From a checkpoint of a small sound classifier.
Data: trained on simulated modem signals in the audio band, 78125 training examples, 1.1 epochs.
Rows from block 4, named by matrix and row number. Each number is 500 + 40 x the weight over its row's rms, rounded and kept within 0 to 999. All counts start at 0. Numbers have three digits each. After the name is the row's rms in percent of the matrix's.
# weight_ih_l0_reverse: LSTM input weights, backward direction (gates i, f, g, o stacked) (model.rnn.1.rnn.weight_ih_l0_reverse, 768x384), inputs 64-127
weight_ih_l0_reverse.267 099:480533419488524463488496528489520542486551463512459479472516508494458528494500525487531501553461507452466490501442489490495532450463450432506404575531567486486540463460516556510516486538587489
weight_ih_l0_reverse.268 097:511500492534494450429516503590527515512533420509530496490475411535453494475493490546476518466458487564472487576487506458489533621499618491525512480436497542514531539521512492455487484556528527
weight_ih_l0_reverse.269 106:470498517467449485475494522476521499615477539542514507526528499478479516515612515521597505450437484472536514538530473471479638483512532508537516479490503542584527577604525502495486543517554431
weight_ih_l0_reverse.270 102:494533546552546507495475447523529454485431492536494431587466473527547520482416488512466505388516519564509475597476546535438503532455555463461454494454483420539480481488504425498494487464502437
weight_ih_l0_reverse.271 103:535515494521493474473484592466502492460496511518469454469514529504507535564448510483478525563504512582459514507489470551472495452545501510540551510543481495480462469517468485472420491513491498
weight_ih_l0_reverse.272 096:467530550463511501541500576516422526461491518488539524431566541509553477508515582458533486473586438490470509473484548487464408480496510480469473413488521526558474521542560464544512463448513562
weight_ih_l0_reverse.273 107:518511532491438492481486497500473440575471442566509520446501479495472593503550393484504509590481481456540538560425503594503521482483468477398503539503521508467464512505504505481524394460397580
weight_ih_l0_reverse.274 096:484507394405450493486518471508465442500527471495490523534549510501484491495485554477500509483438504412484527483523545499500532582546525446451350502536473537474526513483419444535488494495484453
weight_ih_l0_reverse.275 096:489533480494494469500470576526468534553526514497482481524457458531503508474503542446541458505502543479535490461519469524447607592556560494528538535473514452490495461556527508432470494515554419
weight_ih_l0_reverse.276 098:437517482505506451503402493520587504448453467481545452580517489563457549545482395439502448527521519507501458554485506497499584468477409444464533481476522445515556563551494422510462535564497452
weight_ih_l0_reverse.277 111:539518460502493453490535440511495467551493558442488550485533497480471486491542550516520516530444513392483531447452529462461489414514479452556561496467522563445481468577495596474503484438556507
weight_ih_l0_reverse.278 097:454476490469545553535542516510427461493445514535548518436567475471462480504583474574495511496538497445491537520475549481503514529452498446527465479498507502432593472552454459523445495474466464
weight_ih_l0_reverse.279 106:548510563467515522488505449576498537469502494506487499598484566471466503563510502505499486536415534473513469502504525528545560499499520563460475444520475526421493496548481579429571478472524431
weight_ih_l0_reverse.280 094:471523483447510540519468494382475430533459440534439511458457466450503517537508486500527489521563450486568510501458468463498465459499523521548514500445566478498511463523452517552522496502508521
weight_ih_l0_reverse.281 097:525452503461494469497541489459507413526491461453455406601499496504454468499503516540555604509531506506488520515555517490456504532499531467520535495467512471492515492523510595584606487469496508
weight_ih_l0_reverse.282 100:430474502556465526488504464480509546553589571458486556435451525469478579495527510539455492494491443535472471448458474455476506450468490555538519535481444417470524530471509499506533493601607487
weight_ih_l0_reverse.283 101:513493513510514530490452539498529393537440482534499452437517492483504526444536467471449431464465519473477476483515474503463476515516457504468432471509512434402604489490507412537494500498483519
weight_ih_l0_reverse.284 104:454471411540499462466452479532624540458518573508508570507515503524440507492502489471494567520527516442527563527505503503456532374482505516496563502529447462505501434529517528496573517481487549
weight_ih_l0_reverse.285 100:525526493487530433525460486508489422535488530417503477559458517496516474497468494547510496611408555495480522534540422496525514449450562507497525482574443586464504519488439464540452530476440472
weight_ih_l0_reverse.286 109:492474481488485545483506454456506515494472552495497449413544528473454500485535446574485527567526512417464522495582478568472529516509491497580548410491474481442494540513481482510486515520500468
weight_ih_l0_reverse.287 102:422490451469498515500492482537521496500502478493597431498502496457448527462516518494483495538554533503457491481410533571467552510469544469515503575457488457561527443510532494468538535479471474
weight_ih_l0_reverse.288 103:499463504485558440518490512542532532509560551567526465381534464475561520474513479505481531479511537536500517520519498477486580490570569469482554467617513527525465511552484515490454427544497518
weight_ih_l0_reverse.289 101:533492558564449513538552508502417446458494439479465503495566526538485493545503535528488508548549495449538486501533503495530551418434502477529530490512508483510497437560524456465483506454476498
weight_ih_l0_reverse.290 098:533516494494496533452558580537500496456522570586503538488479501531429575529516449529534520478477577496460559463538495460517510537476473483546478517569518558503443487486420443480490473590512517
weight_ih_l0_reverse.291 098:528488506556498503459480515574548505492474535524452504487571482497551527493437504484481450419427499526486445507469469549436498623485516527435480476484480556508522465525437495495449466468496495
weight_ih_l0_reverse.292 104:554477493477539478489495571544505423552471517458574543509501501459494452482467499564508456474534514438567572521545506572499488436533498506541487427523476531450528511440511481548504480493487515
weight_ih_l0_reverse.293 106:519449484433492499500495514463502501558509509524510490480513471444466500487527463517561483511454453460422492403514525440516524529526511435619439453519525428460538513449533504499557499485467466
weight_ih_l0_reverse.294 100:540406479468443507493499653508600469478513477535555432513524539517480453538474492521487395473480550474462549513550500455494592560500457534524508511512514512553472452470488473531560486485497556
weight_ih_l0_reverse.295 101:426531549374468489526489424479482496527599550520494527500534510509531522476539453521549544509593506463435468480462474509500532351502445502533438491459481498489502483444551476453448470435534443
weight_ih_l0_reverse.296 097:447504474516492516506452555450492459521476489518482515468475503534484518544511554483544558543521493462477481499412509512456580508486416408498442557406422533532592479507500531561463447448541517
weight_ih_l0_reverse.297 097:503502427468548447473487503464582528514589546522532542502512495550498538459492519518454489498498505541487587527461511496475530414461475473520534430517438590506485483535492493461545517433514525
weight_ih_l0_reverse.298 098:486495442473483442461481453548533484515494574518532499511512505538517460507493420463504587511503558396425504506496502552556575469533482478577555422542420529528461528528524504519524486479508500
weight_ih_l0_reverse.299 096:527455526483482546522554589523541496507583485524591484482434492459517568495477525493534502457488521571502490550442551437470459502545480474473551474541469506511599495527445465530513543434537492
weight_ih_l0_reverse.300 102:502484507473448537544526449530511465497443472521495515441484450487447499485594486490569473546530511444518520527533515539464505434382515526495419484514477515449528475481461571422462476462445512
weight_ih_l0_reverse.301 107:525493526509482559475482575542487574529483533538451489499504454450500568457468460492474458545533482482561501538488498461573518441495482567513455533495482533528454512500524414476485552435505517
weight_ih_l0_reverse.302 105:426477446484513443482499440501521521476478484513532437616530498514509469486549541503479495448481452495460481489425477430485512437491540540523502436482495465382521465487519471529492444489467482
weight_ih_l0_reverse.303 101:465459511451491465494530531415534467522483473473500439384496486578477578485499369471447499538432564505450513548463457566502485497526583597510485491477470520561535491511549497427483522532512533
weight_ih_l0_reverse.304 103:467462509436441526502496546477541493463510453474496545532471495574525523434568421532494506515511494491456457495471475578510486447493415467521513517500537577524518507486532482527513424526479484
weight_ih_l0_reverse.305 100:527483482516532446468476541526576482478498506513508492538524498534475555513433535545568544556497499463511546487505485550469466487470408463488521517526501511533495559490514444516483435499584452
weight_ih_l0_reverse.306 103:485494471474480529486510553478534528516447506526534500538525598536460577478524507447475507462398549495487538481530473549534522477508470548529559463487452557503520501520454561476542466517493540
weight_ih_l0_reverse.307 104:479507551506457542551531573480545507478509503470487493497525468479464542494572581481480550508528472502475470495498490511470525443515476468502514471502479539451462503477537508472477544544544493
weight_ih_l0_reverse.308 104:537482481546520514502492484480551534502467549464475528500537539463468445426576508434513490494451445483466545545412469513470514502491458567627533541446556534432519506521568569456500492478445513
weight_ih_l0_reverse.309 102:506508476525521505472499510484501429482540429492562471485537492546429521552493468513501482463524497495502534532475548512483513475530475460486587501483535507554500494537489536483478570492486513
weight_ih_l0_reverse.310 102:475460484581556407447455510484585533472556546542486495541522479487476525459564496555522479475493505550416513426493505522488558487482554557572451522508536555515534494481498499513353521504488508
weight_ih_l0_reverse.311 100:495481476497536553499519495498451541488543499476476516447460426468512504534400616493458528506490537504484492524457486492526487427499426519515608401506493566558474515488501523503563515494573459
weight_ih_l0_reverse.312 100:523554476491469524531470525567451536440488423428584527490476467515521541510526513514444517531554550508525517548478444562508643456545507501527485511545510560512542489493478445536398391521516495
weight_ih_l0_reverse.313 099:473523494517493539469483487488365508583551498499483484535561533522514505521529461519427453560450501521461548548490527622525437476448441512426490454506452470409511485545469471511469533507457502
weight_ih_l0_reverse.314 096:476544499457477547555519540464487576543479460488488424471463529501527506414459515528509475472512470487515511561499487443500480493420510497528479476511491471512511485464394504466535457485475517
weight_ih_l0_reverse.315 107:519488519486510538457529543550495460500527460559428488438507489427465542568555446480490553542531535435467516515439494508504370491490508576455465528503394530503519435555560540433508509503626493
weight_ih_l0_reverse.316 105:526537537552533567439483564494478552465542518488556561518510447522532501482525474486519510500514533476446518521563529393475493554514442489532452496534439518506505473443547544492499478513517471
weight_ih_l0_reverse.317 103:493450545502468536493528474497548573475510468515509533489485489523574474491524471479476488519494480558551500520491539503472473485489503517476441492538488574444521481491481491554461467557561527
weight_ih_l0_reverse.318 103:512484530497498553492458541495510580472565578455542518529491521498486489518480503490472473493478540519506552544421479508487479498469458575499491401511488566520498459523489449494470566464470472
weight_ih_l0_reverse.319 101:494509489535509488474520536528548538473447562488464494425506515462477436483471543537496499481503534492520487473522525514505593489490555466535508446447422515490525422466497517577519538484537484
weight_ih_l0_reverse.320 105:469531477507495470487491443523488506534562537533468508499510498489483482431658528489489540492549487511557505539473480503532522544514457526469551520510405515485490453474444460502517524491429503
weight_ih_l0_reverse.321 104:440490496438512469456500519520502512537518584518473542450524471470414529496501495528442487577545542442459542566493562467456527464497470486553493549519476522447436471492540502509478479522495492
weight_ih_l0_reverse.322 099:519546449539532446482458484468603470526500473467474538519508498504475486521438504510463485551505448540481512506494518521471483464472461493552523550520509511444503519538482538484561553556475504
weight_ih_l0_reverse.323 100:534542477480516507538510505499551481516451469518446515539529498494461554535481436477435499456452561492567482453486487527423607456553497504487455490526500458530463491485510477497448564450451525
weight_ih_l0_reverse.324 098:503503444499443473492560456515435522514524525522587480450497549438497543574521468499546526525497530589590535547500513491493464548497478525545400522463504562487508448454581465485475458517552531
weight_ih_l0_reverse.325 106:470440510526529523484491512547516476478563466503512453628436436497547510551531517477518518585553515496512532541478501481472536489585552517521499515485400535434499519537502511543524521538502540
weight_ih_l0_reverse.326 103:505467521483521483501455520533476499500457520443472510497563504512488539441430514430483468531577480503522507527502461561537518551564479506491481392556472468499525506456547526519493550533472543
weight_ih_l0_reverse.327 103:527558518504515517525527434550454508491512561495464537428518494446476537477520509497495550574420494480503492491552526536517387485556371504518450456608482468506524513555534502500459501573505488
weight_ih_l0_reverse.328 106:499561546430483570488476518501451508481548508474498557492463532510469502526499535507475466542530511477528462566456492477524519419439502468521408438444552542510496523523483498504547497439514549
weight_ih_l0_reverse.329 101:473431447488532548515482475494530459506525522574541534543479502509495453497492477507440478425462483509511490483491453488517567517454483581424581454511610502531519469521476511460513440515562551
weight_ih_l0_reverse.330 098:543489521435503544480499544528496528518518417509552505458504494512494537465529525477498461539490496454478521441557462504580520518514458558515483493473481501452463441532473497425547453456454560
weight_ih_l0_reverse.331 094:487542513503515519473501512489469508502476514485468465519548497531447460564439520548560444466499480532437480604496519529564428468452473506465481493476508493495512481428493497394478545492538460
weight_ih_l0_reverse.332 103:474551543501481510495417494496492592515507503506547523501507486487441464517585483455479458544539522512535504536518478540451565517532534482494472436465517511509487445573553553477517493481499565
weight_ih_l0_reverse.333 108:500458482377497495518486579515501477528445504537476503542540456498569378543498451473424460488481518435514506503428514549497507489560524463511465480508527492443517493485587492510462507507500504
weight_ih_l0_reverse.334 093:461417477544527484546460514469495438431546501501533489448536493491463479464498495496454491503498525467452573430566462473536443541519472410530523512534465565516472525484523453490465541533486483
weight_ih_l0_reverse.335 100:474533511544495507471493576503512421550487495479483569497515472521479529482470485420476450501520520467471491408519468544518583534498519535524476487553516533436543541417531615521483527491462469
weight_ih_l0_reverse.336 096:456462462513511450511569546452565492482494508578554487535566464515543464539509498470543527491535506481483547445513535477512550561428416532504498447410504479441533460524567598554570464474570484
weight_ih_l0_reverse.337 097:415505441412431506477512528473485496481459503475494499524499544525493473527468562574514521486598522558448487496595530591527453483442474536476438514572465460492483495524514476506575508521500440
weight_ih_l0_reverse.338 101:493489498462495523546495485544468520523540544520424490535506565558477516579456495503518513459499521515579460500460515533554436499514475457539520542434456467514557504497509502495479561519555535
weight_ih_l0_reverse.339 105:536535514494519545521559489526578469519530532462518485564466509490511498478459428528515468430428492406511491586492466453524486492464599499546504537480463545400449525501494553519571478417550542
weight_ih_l0_reverse.340 103:500503464553447478546483553509506464499497525513474504459531520448447462572519524498505505521492515407487479464500462535473525581493447485440512530492458533542538476486515455555523483456588483
weight_ih_l0_reverse.341 105:511588498453516454457504488435518490525476421532471491446517533488556515446477456469436532506493507502504506518451445466492492456435485522483533480482410566526492447518505464510477537536557476
weight_ih_l0_reverse.342 098:527468495478509447470470522528508495515513542551535591497530445452582577488543477443444480492527480508464568487473497575503547454491483510586582469541494502529431408517498533526475528567443501
weight_ih_l0_reverse.343 097:492512515455470519506516608521492520548535589525515491485481547512459462545531550451476481513470486492507481433467525477569527583501476467531529527532535520500497495487519538531530456538489399
weight_ih_l0_reverse.344 105:463494562462449473496506562561488480476521499551439518476553473458449551395596485525473551551479429539527488531426531488487534528497471525502548534526511456494483508521505499499483529487492470
weight_ih_l0_reverse.345 105:492520486576505445467538492456449559523418553494514493563542530439475513519520510468419519479435547478481457499468486556484510499463487548558479481576430506450541508534538485478483503527509544
weight_ih_l0_reverse.346 100:500539512463509533433480529498508496576463458540502508439489514465433446508515519497466514464468531403448481560494501576453483553422485557520435486458461513507500498457488506411475552470525459
weight_ih_l0_reverse.347 106:492521524489508516508516539479459494496482517483527474517505555517461459491490512474433474455498518510513462473470549494543505531494473492489504548497508532549471521483513397471554517587433455
weight_ih_l0_reverse.348 102:444557546515514440434516492526483484469496436537504506559474499462576530438517562507563518461513522514467495542505489524504456491486470524383577538494536585453516462470565508491453490435489529
weight_ih_l0_reverse.349 097:514517543426534499482508589532486444494463505522502455457557521459502466580532452466530477458481581480513509421526514606482449548486469529518492402429399543524417495539496540471497528500466499
weight_ih_l0_reverse.350 107:542475585474512456505514475448522477487558415553483425430481460543583468419510481574451478424468493564491540472526461444484483556538497461445545435523498480415483464518522538536479471483528482
weight_ih_l0_reverse.351 100:550516545482494429497484520514433536497491490446494530436438520516507498474499470453484509529509514498503460553605420542534509503540514518493545478485467546461476573485501486494483536534520470
weight_ih_l0_reverse.352 094:473526495489516500443508509502533455475530474500539525443545489484524505481405483520555499499528512450553548547485494478420462504535459496494467497473478514513524449509522510541469485433532505
weight_ih_l0_reverse.353 106:472505438474465496452494590524537567580523540573524513458524503474529572496501530515490559544464500474462520505509521542511552531493508538459509422570505470438548540469498501414446536501492543
weight_ih_l0_reverse.354 101:539491476473475432497486490518495421540448572549478500485525506473527528545508500512549536465519529404456539491461409545455488488521469559459558486430557498503531462543548503533486467482455529
weight_ih_l0_reverse.355 094:450499533404501520455505558407453469527430484539569506454457487492438517500464515547476588490542522556515538468476565572489472530559544508508549484504516538477570495484471469513533558480568505
weight_ih_l0_reverse.356 093:535448479563556476477469516488556485477471525525470505471488494479449439442567534508438544437515493494391543478563471511474470417484535449460486462514461460503514519488536473473530470480540550
weight_ih_l0_reverse.357 101:572482587489520482513501565427565481538499359523490495504451488503546514483534485470503506542428505524525500559455480499552513475478461529464542478515494500513505512464491530472477476443469500
weight_ih_l0_reverse.358 095:466550490498500516482482511477488487495510476489463538463492512569539490494449395435516561487517499505439482539495472453507482510487529513565509483518535543511484441473573530575458420523493502
weight_ih_l0_reverse.359 101:513473444498478526563500470514492449518488560467487572491522550495490482521502480417427449582529480536526522441489566492513529514489515515494463479474541540426505545491544474519479470428505498
weight_ih_l0_reverse.360 098:539453498528484506502440496517501528496446573423526485453430514467466501561448483461507508568574608477524546529527350536493508425487541549430503474498476478480493519508562558544498525555494467